From a checkpoint of a small image classifier.
Data: trained on views of escape-time and Newton fractals, 72500 training examples.
Rows from block 5 of a small image classifier, named by matrix and row number. Rows with one number within an expert belong to one neuron, the router's apart. Each number is 128 + 24 x the weight over its row's rms, rounded and kept within 0 to 255. All counts start at 0.
Before each expert's rows are labels from the 100 images, of 14976, where the router gives the expert most weight on average: "top examples" is what is common among them. Only what is clearly more common there than usual is listed. The data: views of escape-time and Newton fractals. In brackets: how many of the 100, against the usual share in percent.
# router: router (model.blocks.5.mlp.router.weight, 4x192, trained with AdamW), inputs 0-191
# up: expert up (model.blocks.5.mlp.up, 4x384x192), inputs 0-191
# down: expert down (model.blocks.5.mlp.down, 4x192x384, transposed), outputs 0-191

# expert 2
top examples: warm (80 vs 14.4)
router.2 [138 128 114 108 142  77 148 107 119 152  80 137 102 135 142 154 103 124  99  84 158 135 132 132 124  98 112 145 131 127 144 154 136 129 153 102 106 131 148 116 157 126 128 157 156  91 150 160  85 122 105 113  89 148 170 147 181 130 115 103 118 103 143 163 148 149 117 127 125 170 118 123 140  97 168 126 124 119 114 150 149 122 152 108 168 130 118 105 133 121 117 129 161 168 105 110 126 107 129 125 113 131 101 123  85 150 133 101 112 109 177  88 129 169 169 122  94 109 151 122  82 151 128 116 180 124 142 126 101 164 101  90 155  98 101  99 132 170 100 124 161 131 148  93 145 102 102 122  73 111 112  91 103 147 150 103 111 131  99 106 102 139 104 147 139 141 148 121 141 154 127 120 135 149 113 144 145 140 201 124 152 125 116 153 134 134 157 134 136 155 158 184]
up.3 [165 128 139  77  94 114 117 126 100  93 140 174 129 155 136 149 123 154 126 182 103  87 154 137 147  90 119 113 133 155 158 118 158 146  95 105 156 104 157 176  92 118 116 104 101 165 120 181 123  93 174 124 102 127 109 100  85 139 118 133 119 105 131 115  90 128 127 122 129 132 140 110 169 101 130 109 166 152 129 102 137 136 139 163 115 130 152 122 114 159 132 161 106 115 124 132 140 129 108 130 132 121 129 115 149 113 140 113 127 148  94  76 168 202 158  75 137 129 133 149 123 131 154 163 141 112 171 108 115 156 162 137 146  95 127 175 110 103 103 163 115 137 140 163 127 131 114 126 103 154 153 109 113  95 137 125 131 149 149 159 123 119 117 113 100 125 114 112 139 148 155 133 168 162 126 131 122 124 118 144 115 131 129 190 156 155 117 100 127  86  90 142]
down.3 [134 144 142 148  98 141 197 110 103 131 132 156 115 131 150 145 109 122 107 106 124  99 147 158 148 134 119 140 113 173  76  84 158 148 147 136 149 112 133 173 150 163 117 122 120 156 155 126 107  83 151 135 140  89 141 147 133 151 133  94  90 135 108  90 133 119 138 157 133 122 150 132  88  89 113 101 106 123 112  96 109 102 110 124 127 133 141 118  86 120  97 117 141 129  92 110 124 148 120 143 111  98  76  98 149 139 138 138 140 161 128  96  84  91  98 114 160 143  75 125 129 129 165 116 126 145 119 107 147 105 122 169 135 120 172 166  77 120 133 125 131 125 156 120 123 131 139 102 128 140 138 113 141  66  90 104 126 168 158 133 148 163 166 134  98 154 148 105 116 142 120 155 104 127  83 112 118 132  94 103 143 181 122 100 158 150 153 130 138 126  88 125]
up.4 [131 124 110 147 157  98 123 118 144 122 136 128 117  90 146  94 123 128 149  86 101 123 161 164 101 105 156 119 133 125  86 128 161  92 130 128 166 149 132 134 134 123 154 130 161 113 123 111  99 131 136 139  80 136 142 149 140  93 163 131 106  89 154 147 121 102 109 104 140 114  86 138 125  89 121 146 130 102 157 138 106 131 173 115 180 150 102 116 123 157  95  83 142 126 138 137 133 164 100 137 134 114 169 119 109  97 122 106  95 157 132 134 131 102 105 162 151 163 180 159 137 140 147 108 174 168 187 135 116 132 108 102  97 106 105 135 142 120 101 143 123 158 141 119 100 134 141 170 110 128  89 121 142 141 141 143  96 130 120 152 140 179 142  92  82 114 180 139  86 100 150 126 150 157  70 102 127 143 168 119 149 117 116 123 130 110 133 106 148 135 113 168]
down.4 [ 98 107  99 162 117 152  87 102 142  90  99 152 170 107  90  34 139  97 102 126 132 148 122 127 109 114 115 110 124 106 154 121 126 114 126 139  72 129 100 137 117 149 132  96 131 113  85 159 106 180 115 118 121 117  95 141 124 112 119 123 153 126 124 130 121 121 119 121 174 113 139 134 113 106 129  52 117 133  98 102 153 126 136 147 108 114  77 143 141 105 146 139 130 109 124 123 175  89 144 180 122 127 142 174 108 129 112 132 133 130 119 152 103 104 127 136 114 127 107 156 147  98 123 127 112 152 174 155 134 137 149 123 143 107 125 142 138 139  96 156  87 167  77 161  84 134  87 156 121 155 139 107 128 113 139 159 139 164  86 109 112 107 141 103 126 133 134 163 175 102 138 104 125 134 112 131 157 116 119 117 177 138 131 113 109 170 133 125 113 129 113 134]
up.5 [105 142 123 119 119 102 132 136 171 103 126 104 105 139 135 167 204  69 134 106 153  93 121 116 147 116 125 137 135 159 146 133  95 121 122 115 145  97 111 150 140 167 120 172 150 123 107 119 103 144 129 139 118 160 146 126  93 123 124 142  92 153 109 104 106 120  91 129 130 126 124  95 140 145 118  96 125 141 131 127  86 123 122 138 102 110 148 160 140  97 138 164  87 110 160 128 141 190  98 142  96  71 145 114 109  74 164 101 110 172 130 126 130 118 107 142 151  84 102 164 133 118 100 138 113 133 107 180 120 126 150 109 139 101  94 133 162 115 148 107 143 123 121 136 124 124  96 131 156 143 149 147 125 191 129 143 129 135 119 136 127 141 125  96 121 121 121 149 113 106 143  82 156  99 128 169 106 110 175 100 126 115  82 109 159 175 142 128 138 147 169 109]
down.5 [135 147 132 122  88 142 104 154  97 108 115 160 122 128 132 156  88  91 103  84 127 104 137  93 142 132 131 146 125 116 124 123 109  98  79 113 146 137 117 126 160 147 119 126 128 131 110 153 121 114 105 130 105 166 149 106  85 102 125 155 108 107 142 127 103 143 128 101  95 172 131 103 133 166 131  87 155  83 112 142 131 127 133 140  95 109 139 102 138 128 169 124 102 127 144 101 124  85 144 121 101 153 117  92 137 104 167 121 127 143 127 162 132 112 161 111 104 136 138 147  97 154  82 148 114 112 143 133 146 124 141 150 131 130  73 138 132 144  99 142 128 112 117 111  54 110 156 112 132 130  96 143  94 109 119 146 124 127 102 149 161  98 102 145 156 120 160 141 124 121  71  40 142 135 102 149 135 104  97 142  99 139 126  99 148 104 166  70 119 129 103  82]
up.6 [119 107 167  95 100 131  95  69 134 163 124 106 131 151 144 132 145 109 157 133 130 146 148 140 116 113 133 108 138 134  98 103 138 122 157 122 118 134  93  96 138  63 122 128 158 159 143 119 131 160 136 210 141  80 141  98 128 144 156 155 111 131 136 136 155 121 101 168 124 137 120 135  97 153 152 108 102 113 113 130 128 137 141 122  90  72 136  99 140 127  85 103 116 145 124 149  96 131 156 164 121 104  94 131 130 134 124 126 148 134  93 171 121 124 140 151 103 115 155 178 140 136 123 162 109 130 123 164 124  68 141 117  85 120 162  78 162 159 136 133 103 123 129 121 123 153  92 115 119 135 146 139 152 137 128 146 108 109 111  65 127 166 104 148 127 122 147 139  97 134 144  72 130 107  89 142 141 151 140  96 104  93 116 154 100 106 123 127 108 104 138 158]
down.6 [112 141 126 170 149 168  99 130 152 100 128 154 114 172 142 148 159 119 142 126 158 136 159 107 144 129 152 153 124  94 117 102 143 159  87 164 120  89 126 107 135 145 119 105  65 118 129 141 110 174  89 107  91 152 123  98 147 152 135 147 138 102 125 113  95 164 132 114 137 153 209 125 107 172 184 142 111 153 138 125 104  97 126 174 122 165 131 128 119 145 153 119 149 136 120 121 110 111 103 102 136  87  64 138 114 110 114 102 164 120 122 171 133 123 116 114 129 159 151 117 153 114 126 149  85 145 146 123 101 127 148 143 134 156 117  80 123 111 127 103 139 109 125 132 106 148 117 177 131  97 104 106 137 127 121 135 187 138 158 141 134  98 151  88 115 146  97 158 129 125 119 178 133 159 129 123 117 105 113 142 110  96 134 138 148 139 126 157 154 147 151 144]

# expert 3
top examples: earthy (100 vs 14.2)
router.3 [106 116 131 117 117 135 117 100 109 129 151  94 108 127 119 135 170 172 111 171 125 132 105 104 122 127 123 110 118 150 126 138  95 163 139  97 118 110  97 102  95 115 123 143 152  69 164  84 191  87 105  95 151  96 124 153 111 118 118 142 162 125 142 150 147 130 114 101  71  73 127 159 107 150 179 144 143 170 122 116 175 121 128 102  73 153 145 137 121 124 127 104 119 163 120 122 101 151 110 134 156  97 160 134 139 116  93 143 136 114 176 137  70 102 168 100 144 100  97 123 124 114 125 102 161 146 137 109 106 152 101 111  92 121 114 143 143 148 134 165 128 128 103 168 149 154 130  98 152 133 120 138 101 107 129 120 147 168 134 144 132 145 143  99 100 140  99 150 100 151 158 138 168 115 103 159 107  98 138 147 118 119 123 120 129 129 122 171 157 129 132 139]
up.3 [165 133 154 129 142 116 163 140  97 137 175 127 139 113 128 170 148 130 153 156 133 105 141 143 149 140 118 167 142 101  88 148 118 133 142 143 137  79 132 152 169 142 136 143 137 118 156  85 120 110 132 110 155 126  90 134 101 112 141 139 110 121 158  99  85 146 119 140 172 110 123 152 125 140 163 160  95 169 121 163 139 189 117 147  96 140  98 124  85 140 130 188 108 145 119 151 155 135 133 104 103 149 181 144 137 104 116 126 149 139 126 144 154 159 112 156  98 129 108 149 136 114 140 108 161 100  96 125 103 115 108  96 136 159 126 131 137 135 143 191 110 110 108 134 163 122  94 126 127 155 106 103 153 177 172 124  88 167 148  93 136 130 134 154 144 101 117 128 105 143 172 123 123 106 151 114 164 108 137 125 124 110 136 173  92 108 137 135 111 167 132  78]
down.3 [143 119 132 165 125 169 151 108 157 117 145 153 129 155 134  88 144 124 175 121 136 165 110 192 161  93 106 133 127 153 143 118 113 139 153 112 150 136 144 128 121 147 129 106  90 119 149 114 151 139  82 129 143 128 138 169 151 117 119 108 123 110 121 114 150  93 103 103 108 117 116 155 157 125 124 107 179 102 177 128 133 126 126 116 126 165 131 100 130 129 114 125 105 137 162 157 139 143 142 146 145  87 129 125 122 121 158 116  90 124 161 108 130 113 108 132 154 115 122  94 125 165 123 134 120 165 145 136 106 119 126 128 107 145 106 144  94 116 105 161 104 108 120 111 142 145 141 110 139  97 155 113  75 132  69 157  91 152  93 142 170 116 125 123  59 195 131 124 173 113  87 155 131 182 117  90 116 104 146 137 103 144 128  79  94 104 157 143 119 156 138 147]
up.4 [139  61 141 111 140 163 132 139 126 109 133 167 132 106 140 154 154  99 147 113  82 130  77 138 113 134 164 111 139 127 116 144 187 110 119  51 114 104 113 126 120  89 140 121 138 141 139 127 123 128 107 118 138 108  88 152 101 122 159 152 129 108 110 136 108  90 104 144 118 120 155  95 116  97 125 111  98 130 112 142  96 154 154 133 133  90  85 155 141 183 142 121  77  98 148 126 142 128 125 160  74 141 151 121 105 151 125 107 127 162 113 120 108 144 132 128 150 158 125 124 133 119 149 134 129 115 101 154 107 105 122 153 160 120 115 144 123 153  85 163 149 156 134 126 143 152 115 145  85 114 122 106 171 135 153 131 134 132 117 123 158 109  88 169  90 132 155 126 130 138 134  91 183 131 131 176 120 106 113 109 108 152 132 109 149 202 114  96 121 118 130 103]
down.4 [141 152 115 167 149 154 136 113 140  85 107 107 144 122 124 149 130 117 101 143 108 145 120 140 161 167 110 117 122 113 131 138 100 139 118  65 156 130 143 155 141 128 116 141 137 169 132 104 115  99 158 178 137  89  99 156 117 158 143 102 109 146 139  67 168 134 160 115 106 156 170 127 124 137 115 153 148 130  84 155 119  95 121 118 143 119 117 133 156 162 152 138  86  75  96 174 145 147 132 103 118 140 130 147 118 153 132  97 124 142 117 104 177 126 146 127 108 125 146 111 177 190 139 118 155 136  98  94 127 139 147 101 142 117 156 101  89 119 145 119 154  98 122 136 142 160 121 179 132  84 146 140 110 154 118 124  72 139 139  76  96  99 165 114 141 145 110 136 112 128 141 115 101 143 109 138 145 166 138 128  95 154 115  93 159 136 142 104 162 131 119 115]
up.5 [114 125 107 109  76 122 144 129 105 114 159 167 108 137 108 108 102 136 130  96 137 136  83 149 110 209 130 157 110 127 112 114 135  89 159 126 143 148 114  80 152 123 141 144 124 112 118 108 127 121 163 103  84 119 188 170  93 140 135  83 142  75 115 134 103 119 178 133  73 123  87 127 143 114 128 122 145 126 118 142 144 114 140 141 126  88 122 117 117 127  96 184  89 126 111 122 136 117 132 132 141 130 128 136 132 135 129 159 115 125 143 125 133 176  69 162  90 114 151 150 147 125 123 107 114 135 114 113 129  89 106 143 143  99 117 105 144 123 174 157 105 145 114 125 161 146 123 142 142 175 116  94  90 102 140 141 135 146 159 100 157 129 154 104 116 108 127 109  94 131 136 108 101 112 115 161 123 171 155 125 171  81 119 149 134 117 140  86 125 105 113 117]
down.5 [124 176 146 122 130 121 113 139 116  93 120 112 109  82 139 128 141 107 136 134 130 128  95 176 101  83 138  73 118  88 124 149 148 124 118 145 126 105 127 116 113 125 130  97 133 106 163  82 137 144 137 162 147 159 130 177 176 128 164 153 141 128 133 133 130 148 143 155 110 166 141 190  95  95 116 107 131  94 111 129 134 130 161 123 137 109 187 102 133 112 138 149 117 142 102 168 163 135 105 151 150 133 123 152 135 129 162 110  95 157 101 165 137 131 117 143 114  83 109 125 114 113 207 109 122 112 173 121 127 158 116  93 119 118 153 133 144 149  96 187 156 126 106  94 113 137 141 130 154 182 110 102 144 133 130  88 153 149 123 110 129 114 125 118 119 117  85 142 125  98 127 131 136 121 153 120 171 125 161 143 144 101 150 175 126 114 113  82 124 130 146 134]
up.6 [173 117  99 177  99 117 120 125 126 154 150 163 142 133 153 158 171 104 149 148 137 135 138 154 143 147 103 107 156 185 103 160 118 130 114 131 163 126 102 155 134 128 145 134 142 166 122 152 150  87 136  97 156 190  96 111 127 107 125 153 114 115  95 126 108 112 133 118 112 103  95 160 139 174  87 128 137 150 128 143  96 123 133 135 132 123 124 111  90 113 106 132 141 134 127 163 116 127 162 124  82 113 128 171 151 110  59 124 140 160 115 122  80 150 114 107 126 154 133 143 135 121 147 124 123 165 138 109 145 107 140 158 156 132 124  78 129  95 125 106 132 120 122 126 131 185 125 167 114 143 126 139 140 122 134 155 182 164 129 119 130 146 102 117 152 115 120 118 125  71 110  83 129 117 151 119 153 177 124 164 162  98 147 127 123  74 151 101 129  94 131  92]
down.6 [140 143 109  66  81 107  80 127 102  70 100 141 126  92 147 163 163 113  94 117 133 103 107 135 114 103 108 118 112 158 119 143  88 103 141 110  97 123 118  99 128 133 131 112 156  85 161 138 107 110 136 141 158 135 134 136 124 135  95 144 133  62 131 106 125 149 134 130  87 172  88 156 126 118 113 137 142 139 149 136 145  96 165 136  37 107 148 133 120 102  92 136  98 116 121  84 130 104 160 130 127  87 164  77 112 106 165 109 172 136 101 127 150 118 107 137 131 157 138 102 119 140 145 146  81 155 138 125 114  74 122 174 145 140 112 158 135 148 145 132 149 115  68 133 121 111 152 118 117 163 142  97 144 110 133 126 113 132 130 126 134 124 134 131  96 115 144 146 153 101 113 108 136 152 120 130 151 155 126 122 139 129 136 145 122 113 129 125 139 159 172 121]

# expert 0
top examples: warm (82 vs 14.4)
router.0 [146 128  78 131 122 112  98 125  90 120 163 178 141 121 132  92 125 102 132 165  96 136 120 114 114  87 101 120 122 117 136 132 141  90 119  84 157 132 128 131 171 168 135 137 141 109 131 167 107 146 143 146 113  99 113 133 116 100  91 108 153 131  91 130 135 150 108 152 150 141 146 122 151 143 126 136 136 123 147 160 155 115 102 179 139  88 134 177  79 128 130 137 159 122 105 138 162 163 121  88  91 139 110 141 129 139 136  94 134  79 122 143 141 125 124 118  63 111  90 130 109 156 175 159 119  86 136 123 140 167 171 149 135 156 101 135 104 118 152 154  93 119 178 133 119 114 111 130 111 124 105 114 184 148 130  96 147 118 137 137 182 119  94 121 127 112  99 116 158 142 134  92 156 137 138  96 106 168 126 103 100 158  88 152 135 118 103 119 148 123 135 146]
up.3 [ 92 121  94 110 141  87 120 114 111 152 108 137 139 136 134  79 137  94 135 155 153 128 129 129 113 143 152  84 145 114 116 115 137 146 165 178 134 125 143 146 169  91 122 150  81  83 101 110 137 124 132 125 138 182 137 139 127 140  84 164 143 138 152 121 129 127 116 150 148 130 153 141 100 104 137 106 125 121 141 125 127 141  84  97 117  97 165 113  46 142 141 138 157 149 142 108 126 104 164 160 108 145 121 107 131 122 125 120 139 165 152 146 126 143 161 159 143  83 161 116 154 132 158 163 129 105 160  99 106 126 128 113 107 147 118  90 133  95 161 143 153 110 112 143 135 116 127 153 139 114 140  84 111 148 135 131  66 134  99  98 123 155 140 117 126 148 106 120 114 140 137 154  79  75  96 169 145 139 140  99 146 116  95 154 123 168  92 139 114 160 106  88]
down.3 [124 134 101 133 145 157 154 136 129 155 124  92 125 112  74 133 130 110 109  96 122 123 105 174 120 105 146 112 118  67 141  97  79 120  91 106 104 113 102 131 159 156 115 122 128 126 164 128 107 149 120 127 140 153 114 125 169 137 134 119 129 152 114 133 113 134 139  99 135 140  85 148 136 138 111 125 107 134 151  96 115 151 137 109  89  94 115 102  90 140 150 115  89 124  53 112 165 136  75  88 126 154  76 171  88 172 117 134 123 130 132 112 114 139 121 123 121  90 143 120 174  96  99 148 151 140 117 137 128 131 136 148 132 142 128 138 111 127 104 141 116 134 140 131 154 144 117 126 136  93 105 148 120 141  78 125 162 113 115 128 105  97 129 155 115  84 124 128 176 137 141  91 173 150 128 113  38 115 121 122 175 147 110 159  86 120 127 139 119 102 115 128]
up.4 [100 115 114 106 136 117 125  87 139 109 113 157 182 135 140 122 129 109 132 136 124 161 151 128  94 153 135 101 156 151 125  95 160 131 151 142 128  94 153 113 101 100 115 114 125 128 102 103 150 134 147  88 119 152 123 151 153 133 115 154  87 127 134 123 165 135  98 127 118 175 147 146  91 124  99 115 176 127 180 170 127  96 102 111 113 114 124 115 158 154 103 160 141 135 140  90 118  89 117  94 167  97 148 103 125 120 148  96  96  97 115 114 121 117 104 101  95 106 130 129  86  74 157 162 122 134 152 110 105 120 145 125 151  88 143 146 126 135 167 145 173 162 136  98 108 130 183 144 142  88 160 182 144 117 129 170  66 136 124 102 152 170 158 153 136 152 131 133 121  87 116 100 141 121 100 135 144 128 140 124 127 143 108 128 124 136 157 123 135 134 104  87]
down.4 [ 81 132 123 143 150 112 149 177 126  94 116 153 139  95 143 169  93 125 135 146 151 116 150 112 135 129 141 145 146 119 147 148 124 107  86 106 116  97  86 143 127 183 105 136 114  97 111 112 114 133 136 123 131 128 132 129 111 160 126 143 158  93 151 137 109 133 135 163 146 111 114 185 107 156  92 125 120 102 127 139 103 143 149  81 143 153 153 152  67 145 123 124 107 154 112 113 152 141 177  80 113 128 127 158 133  96 117 140 199 128 147 116  94 129 107 143  94 165 117 141 139 119 113 112 123 122  75 117 119 126 110 135 159 128 151 120 172 150 137 118 128 140 198 148 145 136 137 106 105 135 118 125  79 145 169 101 133 115 119 151 123 105 158 156 157  69 144 134 108 136 140 129 114  91 101 109 109 108 103  81 130  84 131 141 143 158 109 153 142 147 150 154]
up.5 [117 128 115 166 150 131 141 154 123 140 139 146 165 152 130  98 117 133 139 140  98 106 140 116 127 125 130 133 149 181 109 115 150 126 114 164 138 116 110 108 103 126 132 136 113  99 124 143 130 116 139  85 122 100  92 125 145  97 141 103  92 120  84 151 142 149  98 124 109 130 119  89 159 148 150 140 108 137 106 129 121 121 128 130 114 129 124 159 130 127 115 145 136  88 133 127  95 121  94 132 100 117 123 113 114 112 131 135 150 173  99  91 156 118 133 115  72 135 130 118 136  81 190  98 142 131 138 145  63  37 148 130 156 132  93 146 139 127 104 139 133 142 165 137 110 149 145  94 109  94 127 121  85 131 109 133  96 138  85  83 104 150 112 172 156 170 172  96  91 127 138 185 155 142 128 100 123 152 110 152 118 176 135 106 118 165 118 150  96 144 106 112]
down.5 [105 138 101 139 118 128 159 101 127 135 138 118 126 110 138 166  92 116 130  93 140 122 119 150 112 154 159 142  71 179 119 143 156 171 143 131 135 103 155  92 114 120 116 115 101 147 138 113 172 136 106 116 121 131 113 110 140 182 103 118 124 162 134 104 144 140 114 142 141  90 138  95 167  92 102 146 105  99 108 122 165 128 121  99  93 144 102 110  83 133 122 121  74  90 133 131 132 135  99 148  93 126 159 116 162 114 122  87 129  96 166 118 112 152 165 169 120 139 119 165 142 114  98 112 154 115 122 156 145 153 142  68 151 101 193  69 133 112 118 124 144 117  86 126 136  85 103 130 149 158 167 164 123 112  97 121 131 152 158 129  78 180  97 125 104 145 111 108 117 130 126 116  98 150 132 108 125 123 135 121 135 139 136 141 143 124 124 112  97 133 136 162]
up.6 [154 126 127 128 125 165  74 169  90 107  78 176 130 176 125 128 130 113 100 156  93  95 129 143 154 100 146  98 141 146 128 139 171 148 105 134 133 138 147 136 178 112 145 108 130 111  89 165 143  99 155 143 120 167 135 218 107 151  93 111 108 130 112 133 106  83 151 161 113 132 136 139 178 152 117 116 151 136  95 136 133  97 125 123 125 133 119 121 120 128 138 121 155 123 141 180 128 144 133 123 133 150 115  80 157 119 135 129  88  86 119 121 150 138 121 151 152 155 122 110 210 104 123 107 127 157 141 140  93 127 136 145 132 163 135  99 138 155 114 119 133 108 116 149 136 105 116 112 105 141 126 148 171 155 143 166 156 131 134 136 116 112 144 140 129 118  83 122 103  89 111 143 134 105 118 137 145 126 148 106 148 160 115 161 140 171 146 124 156  90 109 130]
down.6 [147 183 136 127 168 121 122 128 146 152 127 113 114 124 133 116  98 100 113 114 155  88 145  76 133 137 133 168 164 168 160 121 139 100 138 148 149 105  95 120 103 117 115 143 134 129 107 168 132 162 132 108 153  77  90 117 124 128 135 136 122 175 127 138 131 109 147 112 113 142 109 152 178  82 134  96 166  71 147 157 126 125 154 132 143 148 143  97 141 129 109  77 122 133 140 145 144 179 101  65 113 132 167  87 140  85 119  96 150 130 148 134 145  91 127 149 132 125 140  77 134 104 122 107 114 141 155 126 102 164 131 168 117 156 116 111 138 105 127 135 129 150 148 149 132  97 122 140 129 122 156  90 140 146 128 147  86 105 118 138 110 146 148 121  96 109 123 110  91 101 118 123 136  90 133 103 170 133 160  83 177 122 120 166 146 104 116 122 166 147 139 146]

# expert 1
top examples: pastel (51 vs 14.2); grey (49 vs 14.4)
router.1 [131 124 102 147 119 128 164 165 159 129 121 135  99  87 112 153 134  89 164 137 157 152 143 109 150 151 130 127 109 129 143 174 116 123 161 131 162 144 135 154 145 122 112 104 124 171 131 125 132 147 115  60 161 156  96 132 160 117  92  99 130 155  92 109  73 143 142 148  91 106 116 101  78 120 165 149 142 162 118 134 112 161 155 124 138 131 141 146 130  90 157 145  93 126 144 119  94 111 139 136 165 145 125 126 160 137 166  71 134 146 108  89 136 132 127 147 122 139 172  91 129 156  92 127  65  82 106 138 129 100 119 113 108 168 154 126 162 109 135 126 133 105 119 124 148 129 109 160 100 123 154 130 103 144 110 102  79 119 124 116 127 127 147 143 140 171 109 140 127 128 132 125  80 131 178 176 151 110  99 111 152  85 116 122 133 137  99 127 131 143 124 110]
up.3 [113 127 107 121  91 103 118 102 153  97  96 137 151 142  85 158 188 186 120 121 135 166 115 129 183 100 100  86 104 173 117 175 114 165 133 130  99 149 108 172 112 109 150 176 153  88 113 153 143 116 134 152 119 108 119 132 126 164 133 153 115 117  98 113 153 110 127 171 129 167 115 112 129 154 151 110 114 110 128 150 160 138 113 124 152 153 141 122 130 127 127  90 110 121  85 168 148 151 142 115 114 104  74 100 131 119 136 133 115 155  88 140 157 111  99 123 135 125  90 152 155 157 165 174 126 133 171 120  87 114 142 112 152 155 115 162 132 108 176 121 156 152 111 101 120 130 134 151 125 165 141  98 105 150 149 135 129 106 122 136 104 160 196 134 122 140 124 105 116 136 143 126 142 126 119 151 134 118 131 147 115 130 133 149 110  94 125 155  99 133  90 143]
down.3 [113 150 142 154 111 145 170 143 115 118 137 145 171 124 147 119 132 107 158 120 109 141 121 137 141 140 152 130 149 138 105 135 134  99 137 162 132 126 173 120 119 108 106 179 146 178 139 125 155 101 184 172 137 139 157 150 127  76 118 138 154  98 170 146 114  87 148  75  85  95 113 140 155 121 147 141 138  85 129 145 142 114 128  97 110 112 125 110 212 105 102 131 193 141 115 122 123 129 156  89 106 149 108 120 142 108 151 163 169  70 144 145 152 146  77  87 148 114 150 149  74 105 135 111 137 114 150 123 103 111  84 124 126 142 114 107 114 151 138 168 125 133 143  84 130 126 122 118 142 116 129 144 144 184 116 150 112 128 120 105 145 134 151 116 106 127 131 143 154  94 146 130  87 129 115 149 117  89 131 128 148  98 101 137 121 123 132 123 129 126 124 136]
up.4 [128 142 119  53 152 131 145 103 125 165 132 151 128 142 110 130 104  74 107 157 106 188 150 119 132 140 109 134 137 136 124 109 133 107 127 117 150  92  92 128 118  99 140  94 147 108  81 139  78 116 102 111 163 142 138 159 123 176 114 129 106 151 159 103 130 142 110 112 116 146 127 115 121 112 196 130 137 125  65 155 170  93  82 135 153 106 122 133 128  97 103 112 136 152 100  80 105 135 148 136 118 151 128 138 127 157 104 111  99 105 114  68 136 132 101 147  93 160  95 101 150 115 148 118 124 137 120 101 131 114 134 123 145 115 114 110 152 136 134 143 116 132 154 106 117 114 124  82 134 178 147 110 134 101 115 100 122 147 157 141 102 127 104 145 176 110 112 157 131 156 131 154 162 123 154 145  96 138 121 151 158 129 144 101 126  98 154 110 165  81 142 148]
down.4 [187 145 143 173 132 136 118 173 153 165 110 104 118 130 113 142 162 139 118 136 143 163 132  91 146  99 133 119 162 100  95 135 121  89 202 147 125  95 124 137 137 176 157 112 142 158 156 129 112 127 136 123 138 116 132  98 126 107 112 175 106 108 109  91 164  93 156 156 172 119 144 134 129 106 126 161  96 136 175 118  98 140 139 102 120 179 133 120 143 174 153 109 147 134 133 149 146 121 145 147 169 137 133 121 124 152  78 151 117  95 182 139 124 134 176 141 151 120 107 160 106  91 122 121  96 123 158 122 135 131 114 155 149 123 137 166 110 106 129  93 120 152 115 120 133 156 127 136 148 113 133 149 164 178 152 114 146 140 139  85 138  90 145  96 144 161 135  89 138  87 156 152 119 142 109 159 114 106 144 133 120 134 142 124 163 131 151 140 151 125  99 128]
up.5 [117 115  81 114 183 155  74 139 138 135 109 149 152 117 116  59 141  77 113 137 159 121 153 110 118  65 135 133 121 133 120 134 137 129 133  95 101 141 127 132 140 152 131 123 155 138 127  80 160 116 129 151 139 137 129 159 172 125 117 126 117  56 152 151 141 139 104 134 154 117 118 158 140 126 136 130 147 107  76 131  96 138  88 126 141 116 156 137 126  91 137 162 108 123 120 145 106 125 124 105 130 137  89 100 119 128 168 144 104 146 177 193 138 114 159 152  92 110 165 145 144 138 142 115 127 136  59 126 134 134 120 132  93  90  97 160 112 157 142 124 109 134 150 107 154 163 157 139 120 127 111 123 142 120 109 127 128 123 110 129 151 123  97  95 140 149 148 116 133 129  92 165  98 112 116 115 133  79  98  99 141 153 136 102 100 105 146 123 149 141 183 124]
down.5 [111  95  98 133 123 109 134 116  93 165 112 152 117 118 105 162 121 153 167 107 151 125 132 108 147 138 163 101 167 142 128 138 135 111 154 161 134 107 123 161 131 112 126 125 117  82 150 152 125 158 125 137 146 145 148  86 106 120 145 173 141 114 146  88 110 131 156 124 106 177 113 134 170  89 166 120  84 133 148 112 131 133 160  91  99 135 138 149 166 124 125 103 129 142 136 146 132 173  83 153 199 140 120 160 121 121 125 112 105 144 112 135 117 154 124  95 115 150 126 133 154 144 170 162 111 131 120 131 149 130 148 130 129 111 119 100 115 139 148 122 142 128 105 133 127 164  94 115 108 130 189  55 125 147 144 139 132  85 101  95 117 136 171 108  98  95 151  97 108 134 125 114 133 112 130 162 124 162 125 172 124  69 150 177 144 156 124 137 113 162 103 114]
up.6 [130 132 152 125 113 118 140 132 125 116 140 157 119 131 119 146 130 124 183 119 131 143  86 148 160 123 101 120 124 165 116 122  90 157 129 109 133 122 134 114 125  86 153 120 147 154 116 142 131 116 122  81  74 150 131 143 142 171 122 158  96 111 125  86 128 137 164 158 114 148  82 104 152 136 115 106 111 134 145 133 115 123  80 123 156 159 133 129 139 156 149 118 114  67 126 178 145 164  85 102 110  97 128 153 103 163 131 136 126 178  90 133 127  99  95  79 125 118 110 100 141 105 113 122 152 105 108 158 126  94 113 160 121 137  90 165 161 127 119 118  56 120 142 128 143 148 133 122 156 123  92  92  93 135 102 134 109  82  92 178 131 170 163 132 139  60 130 137  94 128 132 173 101 129 138 118 121 117 135 121 127 118 109 115 127 140 151 109 137 147 157 144]
down.6 [122 130 144 146 124 113 159 106 158 120 182 123 144 143 115  89 109 109 164  89 119 106 135  93 131 138 179 123 134 119 136 141 172 119 149 141 169 142 107 145 143 136 140 119 120 105 125 163 128 133 109 136 144 147  84 122 146 132 147 104 129 194 131 169 149 132 143 152 104 118 129 135 129 171 171 124  59 134  62 131 126  79 164 170 148  94 139  96  77 104 133 118 129 153 143 137  82 140 106 130 124  90 138 124 151 100  98 103 137 204 149 109 108 127 165 133  93 134 118 168 133 147 158 102 129 121 123 141 116 167 169  94 118 130 144 142 109 104 150 144 127 127 120 172 135 109 142 163 120 119 155 153 120 147 151 105 126 132  91 135 101 136 119 155 138 120 135 119 102 115 156 170 172 141 150 127 147 168 134 125 133 127 122 147 124 136 165 118 139 139 132 108]